From a checkpoint of a small image embedding model.
Training: 6900 steps, batches of 128.
Data: trained on drawn small creatures on textured ground, 50862 training examples, 17.4 epochs.
Rows from block 7, named by matrix and row number. Rows with one number belong to one attention dimension. Each number is 128 + 24 x the weight over its row's rms, rounded and kept within 0 to 255. All counts start at 0. Numbers have three digits each. After the name is the row's rms in percent of the matrix's.
# v: window attention query, key and value (stacked) (model.blocks.7.attn.qkv.weight, 384x128, the v third), inputs 0-127
# proj: window attention output (model.blocks.7.attn.proj.weight, 128x128, transposed), outputs 0-127
v.8 090:117126166149141123159125158105104127143141119115154159163125210076126172121169121131128135143126134173144105161134089112129104125102098127099137101130167130122164130190159104085162156135135112118152111122143157133116131115102128131136114134149096118098084134094103125117131083101158108143090085122122113108135092128147132158137111115110125132106114125127174160121098150119151118113170
proj.8 095:140091108111135140110118104081121112087147132152123077104132116154108125107091098115082088124168124106125126127073143112125145087171129108131121147138098169155053118130139130117119130098120114150122130130087105097142157104124128149130143144134164150152180126130142108096119099096123171146152091124099138120109106117126131109135119177072114141119130096145123124119112173132142169118120
v.9 109:130142177157145145125153161161117157137139097097144129098109151137109112100140151161091123153083111161145087178079121118104138164153133128131093134113124118143080153077157156150140091128135107095121123130107171095118099137145135157132104141132146136104176117149118116084111149166088140127113134118113122159137090125154121166158118128149147121141160123134119165121104142096126128108078
proj.9 115:096157111131107092118092108144139116162112127151126145171166104085131118146148117157151106091148131120105130084177115147178123108096139119131143108150118170130196130110082118150124139127130156123116154129114065128177147134094111116150142127138140128123117126135118101151110113108184110170158124161133168090125181141126142112126118125112137125115101166101113080150133114129135120135151
v.10 103:100156110117130132114121160109124136106115085108108162143114175108107114134112139149118151135098137131135126110127127125111079180129100117158109114138127147137095163126150128117161111110127187113133164159136199133134085093163098089141144097096093120114123104114123116087165105142110128115079162135149126123138096128119122114137081174102151142108134136091139122158080107165144133132151
proj.10 105:111101099142138113138087109116111121158143135122121131075153100130153114101131132114160114145161152120120121105134111108137149091084132128126141132127132109112142145107125108155063112112134135160126095127109138167139203124094121139141177119078173141111136118162113136157066149118096115215113144123118118099162145121153159135103134125116091149130103147137117129121124125113130114086138
v.11 103:121160142116122120118141129142119120146128093165141143114081162081116137106120107144105137107102140163140115125146158145122132102111076126129096161159094103128168136152160188144120114147130137147115142127095141133113120174150097154176112120150086134129097114121138143145138152143084083135095115142082133122128138125133163149159092114113141124155115147073106155108163069115093115135098
proj.11 095:135089134139131120130114090123139122087112148103085154137130114143114128115170140092159138114104111124116110131119116147155159144145148108149067112124112146145104123168164091105134178106150101113143097140137141162101165085126126118139165131087148085142168151133137138145074086177168149134105143138125133109162098156124119111136210131132134131116135142146147125137124152111132159102137
v.12 094:110155135190120126109114147126142152112105137144099091128128139154073129127110146147141148149092178135105093135073120102151110124154147123152121130137091136168082161099134141132151109126127142149170075099109166150093139074094139164140112122117147102165103096148147086141116133114137133119140109127114163110142105124139135173127136190141147167135121091128115131126132159118121109120140
proj.12 103:155136135094107172129151117098121100137149116151162141132123117102145108107133117135117127109168086140140121143171133136098148157112107155092133156151151138098157124117114150116118118125135153098094156128128113107147065181098097094081129184126120147088123124168102117132146130153112119159076154135089095179133139112108136095117121093095127108141145130125164108120137136112181127123096
v.13 099:102131107123139142122136135112111111132125128161110121119102103151131113157105138106130107106106123118071114184153145126149123131074188106126131154136165134149148130121132127111129123152106136141112155159100103154143131132163126185132093095129053087100102106126131114140131131152078151093115120121137116137086146164177166108108122134132136134147152078164110124112149098127070148140130
proj.13 094:091061135117139095130139160127110178152131133103131157126133144089125072159152141113100151149116128106167124102098108101129147110132100116113110128146115108139156150143159127164139110130098131107098121183196108095167109127094206080141120134102117149107147131123126124149133107143143108115126130153098106098128128101095151120123119143123137112108153110114124087108140109101145123092133
v.14 093:124131143154088133098150173137106132124115114098133123120099127111148100167128114121131109174099080141098134136129147167147091116165169132182138121142117130129166138130104137129147111166124138131197146091114144135125125137128112126098104099124151119161153115146165072160132122115109161156114098132099122172153106137118166120162110162167142118133117101143147107107108098198129121142124
proj.14 094:171064136117133117127110118088145094132155113146159144141123146130121145109147118133147132072157167104147155128125167129167154146111133124117139111172129124133113090150169079107069126134114131145074101145136140146147084116127112137149136152159100140144114149118100158113125143126131119158135145128178133098146128147129107120110120118078120070173118100129131124117135122092107169108171
v.15 103:132133099177172109127141134142100184105098095173128139136097145127137136147134175110107118158113133105136156119121155138119141128151166150080159136093106139108120103108113094139107159091189159149140143148108146112165136127166100123126084115125124120106143139125156124153101128117103173119114145124106140161158112135089152149068098129121124122115136154123111092165135095101117112138084
proj.15 111:114110154131090171126159104104184131132133073136135099126183161091153133143137132146170133130151140151113105132151091127115134111139100102167117126114135146125107138159148123143152115100074111185153113117161112091103084121106123157153145106121122110120048131134125155116169129128116113129147118115157131122125112120138123108166130119124129133147115106157113087084170143162100142141148
v.16 097:136118108167119109156080136089136111107143117131154149099161133155129118155136092126140128114163153169128173153144126124118125126136110167107147164121129090138098109111144107094146152129131142164115134108136175116101135093154107110069136156117098148120124177088075143122113081127134108127110121145093136094108122125162113161146121131103093119155118103132156097103127134137072132110183
proj.16 104:137137121090080139097168137125133117137145113092094123143129151120099169122099105106121154137098112131114132130136078129139131111140163141125108122136107165124117132099114109144098131109089110183150109140182092153135135138122127141160100107115168107129116123181100091133109138135110114125184110077141135154173139096139102121102137127134159140140183081130099153137153125096132118167091
v.17 098:124147118142123126138116151108136135126120131099164182102161148171108145135131177096119156131127090128138152105139116119128120128152107142157152161131128116159162138110119145165128107153108095134161133123091148077124111121109138110144158145127106094157083135113097092138131103112127103178147153133158182124113163153108111153145116104072111120094126150116167063161120177119125126115113
proj.17 097:152114100142115109135170133096091122176143117161110132110114129071156130162130087119123105131110139170119108143159144105108122121108167114136127151146161145141097146145108127157132113144132149114154143134110128175133096096116174137124104114145131131110132136175132083128116156166109158103096111082122117145095094098173154150115137121155114167163138102179124121126183146125172107145127
v.18 104:169099133127103137126107131088090104117147104140100116145123080116130126156116103133082134084095132138166151167134047132164160132167111114140123113130116085167102139151157110119118105163104138097107135129116130163154149147100147128144107163122126092168090159140121114129142122114068156106098113129174140109113153130139089163127144137123113144114120125147123117109109137152091142107150
proj.18 107:127184152113104094142129140133116128123130139147121124151131135119110098092190117096137183168131107140102102115145145122123132081101130121129110127125127112108163129120097161136095113129119171130144089136124120119107076120134102194109116115152098143145118123127122121106135147143146123142145173125098110140136099127109146134108186134157100119111128075105173143176153091155135091146177
v.19 097:097156146143132136134096131145163110111130126096114132097140140183124119152138175156153155155143158152137152123159120121169115105140081127115127134160081144133192152137113097150180120145121132132117093132134119152185108127129122116125108135113169132107109142107146121121149120125108094094126128158154089136165129109112156158190071163145136136136119132141117137086137134142127152163170
proj.19 101:169134139158117123129135089113124145151141140103130094146144101122134105114133116097117125109169148154143128126114121123157164103129123182117132096055172120155116121139123142161159113060122140166183141183145116136104110126126144129103157107120137156105149160124136107122100168144135107131136124122108108113127176083145125129136144099142102116141134127139145088116163152120054107126114
v.20 120:132154154126080200100151135124159133149108133112115136112150109133145118137166140132130160121132127182129148112125091103161151120103098163172160138135134101147132086112123126100158114082118115110124089152068157130160096145126103109099148116115123119162143162092094112140152124113113134150175120118127114095125132130134130159145123083138119110128159131143139141101112187114098166094151
proj.20 110:115144146141127083125160077160148060107100160108134127122092145107124149164154111128147110147172131131131178164094163112114126112127189125147169119102120089135122183134147121158095130141146151116149137157158092140099116134144151132170113128124138068162122117145100133101137136124146127115132144132145130138146120100111135137116161144170106173148124122120122090143144075108141123127119
v.21 102:138141118124096142102097068111074116097098119149136140094100139148122124134127105120114141155114161147116107162140112113122095141133127186098157151124125185125177111141146091127100126086099085147086168097119140156131139140130121144136106091161108118152125155172125156151097152151148133150139116131137104115118163124145137103090159083119107111105112160118146156097101135141098112151136
proj.21 102:124097139114166191122126132158166123122135155138111139148138135091151110133101087137107077096091124090163170137153090132137139147149106125126133091116118111118101137172136158148132105127136128124146128174120120096143076149138196122115132131137078131124114104124133144097107120116141113150116142107104172143123098159120124110129118177147135175133136128087135153179098145171132133110143
v.22 106:155102139109129172102133106132132160140086131121145146106160089151147104094118108120146102094122125162165118098132152135129123094112113117111093146160131137053113178115150078123154159126120109115094129131117137157195135134143137143092063146152161148138149118115134140134137093121120146140105113073098141141115148113105102090084140121151111131136147127131150134146106168124149112117113
proj.22 107:079139085128108094106078142099160093090096154130103162124155117090149146136122149130125146156141159103128132088127135106094145187122130168127151114127173170100139114145127134085086081143137132097117084102133118145098119098136167116126144120101103158112123137127149134130073147132145141131095126172137124133126116171136142141117123157122168111153106107119159153108155126124147137107105
v.23 098:161117129095137169130137108134126107140134137092141103105150157091111144112098110126131144154156121195107099150152086128139144111129145142156069109118140146123135057147150137148144139094153123185131055110080129120111100146117135159100112109129126148157150112146093116130165162116131145107119129141112167159165183093096135135117109128124116105152133122140113122113134149145110124129140
proj.23 094:108091121119140112137115127104122116131127107121128133153111130103151119114144151096106152092136106093151142105120185118112175142099148114107155152096100098116127163135121138136091084084133129106126151178162118091148132092154120127088127106147140120114119144120153171113115122200108108152090127160114100140095116171126110132101130124211107156138142142169159134131136135108126110113136
v.24 103:158080079094118140131106162106148121138174149080097137096072171146163115129180113113176154163111162136134149119155119141108117115107120093109141113122100153141118158132147121134099135111129175139093119122202147124122125157110104135131091149164119156103142115105128176133131136121113137100142157132114096170147075142154145122127124116123123138139131134111119137157149119145136145143152
proj.24 101:087143193158119143140101097181099171156097136147141139126162147107155141122117103105125099129132135124117130127088112125162148106152136153155115156130115134108130097156096135141138094129147113154151122114078127104168138106171111130103119102120151146132120167097133105157152137108142127195118127165147103114110132091094116135152114112134154111145173137141110134069095141180118141120127
v.25 094:184121068135091109065113149158121151121105165122162149086128132130138143136133118129156110158137148156135145127128129111101125173133172132094149076158097166110098151151132138161121113112116135133137121125142142106144059141148124118147152108129155125181169131066118142100135114122147148130144118139121110115097142159125140121127140138160156110147083113110143174129159114154154130126138
proj.25 106:147143197121159132176137119146095109151086151115080062138142104135126145111148114106102115125146122076154145137133105141140174107140095098154092187114080111135115090114109103108112113113122158126147144154102115109130191130136127113139135133157120140182099115165144124148122144114137125141131134131143137135103130118130137112158126098110080122121175152144102142107104156104137125113132
v.26 106:138112088166098109137130147176162122135139135100133164125116162103122123114113096136134097110148094083117191128101114146161137153125135142156131123134137088150144138123089123072128113106082157146134150140105122122116102138127147123141132160058132096151159130109118147119126110122103136139096138131138163158128155106093122149145095110174112168125109114178170117088107142091124103127152
proj.26 108:136154113138126117107148119113090113131105117131100158131143110155125111126141178076103169119105155188147171138145103149111134083066116087182130133118132084111122144122133116163115129145169091118128124127117123155126115105114113119181125153166149087110101129165135095073124144170141120126152135131108115138125120112150176130101140121086134143133124116091127089139129114113108164144126
v.27 093:079133067137102137153121162142100095131144163111132123120114131155143091124132129102114099115127096114107193132165149117133103165140138150137123131152147134152115128184118171115139136105126140137152141104112087133156101089093167127121112168104101153092137122148140158124110091099139133165125125111082124119140077123175139135124152162103100147128091102131119158117124163085123106117126
proj.27 096:127110161131140153126149073121140086137121099191120133122140162139104146114112128149142134146103154132138093092137125137083136137119076113155106137116124098068124166062096121160159091122094138110094110146157144130117125104111131150179122098128112090147096125121149094126149126140136142101125116135137133170147128097069132116111117116132129117113152115129136134148128110124116207140120
v.28 091:133155144125132109124130103097134088119132121131114142148168112114147114124088149089170118157135084174138148153110155129144098109144103122146081136093171138137108103152149159132100118137118187139131132111129134146100106138111079131155094127071101166132164142131078113177112125110180125129155159126124097127117171118129122146161176109138142113129125127103161138105094153102146125116143
proj.28 101:112105130118060135127160153096106142110134087118137136174138119115133186175096092163109125084154140148126143157141128122090156082139121130120162107150137119124153132113129064124119161157165124148136094135138112113125135068134135128086164181173165124099124104123133127074144126146112111146132110091135135143105124144127114111129133106126113122122114172127113132133107127150105145101155
v.29 101:128145143112156101132116108115092113116144142135133099149099118159126150134150125087130138136127125115145219110112124119132134125155137133135099144132141113121140123119111156149116158150107111137129105158116148127118122135152119138105131150146120150100166113129120054198122115084096123162113139141114124112120092187070157124165130136116081139131100115196152127161154094104137120146110
proj.29 097:147145101118066122117132112134118170157134116180120165100171122127114120127126075148127129152106125135102123133149124153107121134142097165101150147073155147129136121118157118158099116117101096143141106099136130162157086138137181089144085054097138116133145167162154131147110166102116121132122107073141119123114137110126095121128143107142126136148125135114156079130132122155156147124149
v.30 099:104127147097117106151102193134127120124143137127123160134114179125149099095153128127155143121165167132114114136160123155097130157144153115141128114166125100115113129089122094109076117103115104122196137114093139131118097120136092154139163108087108139140106132121131093140121112176090168147150143157129109130101088139139134116185116127129162119140112131114105099183165125156141152121149
proj.30 099:179120104134123127159172150147109123122123144159134146133133124154160174168132131119098110160104109143152109168129132138155146143166140109129081161122087166138123099125105171134182143120120103155087094085150167060137146091141128155086152139131130115120122142139088106111160111106147132134126075135119136109081140110100098122115090128141135113113162132116092142115125134142133118131146
v.31 097:182087117183120120111142066142100125123154087126105140145104133130155076118125123153139085180110132098114094106132155123129135116144166109108110159089099149104145092147152081110083143127127111159096128163133141137096122165173099111155123098158107116114150097161134109128140130124131120127138106151113113152130124166092157124122159123137140122140090133167138140153104122157120135111102
proj.31 101:097136125081181130160090170143140172103105121106100082131134165119118147100148126118087134099131130142140122114134115147105154156113109131109102121146139150151120120159097151139131139097113131128136183127132106140169069154096135102129141133095125137144131129128154151155126066083114151120113131116143101125139111147155113140128141125092126122155169129105100204115094159101103149115144
v.32 102:158119137119098117127143089154140142148138107112163113161105106160146091143116149120145113135096142121147134076110137110102132146145137106126136107134133114120134132160134066175090154105108158160107133089130142109120129142139113135128091119106143088057134124184158113141131135106113096135144140109095101139123092099123140113108139131126156153097142172167097113142122151165081113132064
proj.32 118:091116123117129164129127130101083119150095120055112110139138133090148145172162119142106130152125124148104121124166135131147072117100075106148122108128119159112146117108128183090155097177142133115097117135093158158150128153122114095123142149153131108170121123136111127155098129154146149087123118148098112135140113116145165128128135152156102152127143093091156099135178109103165125137143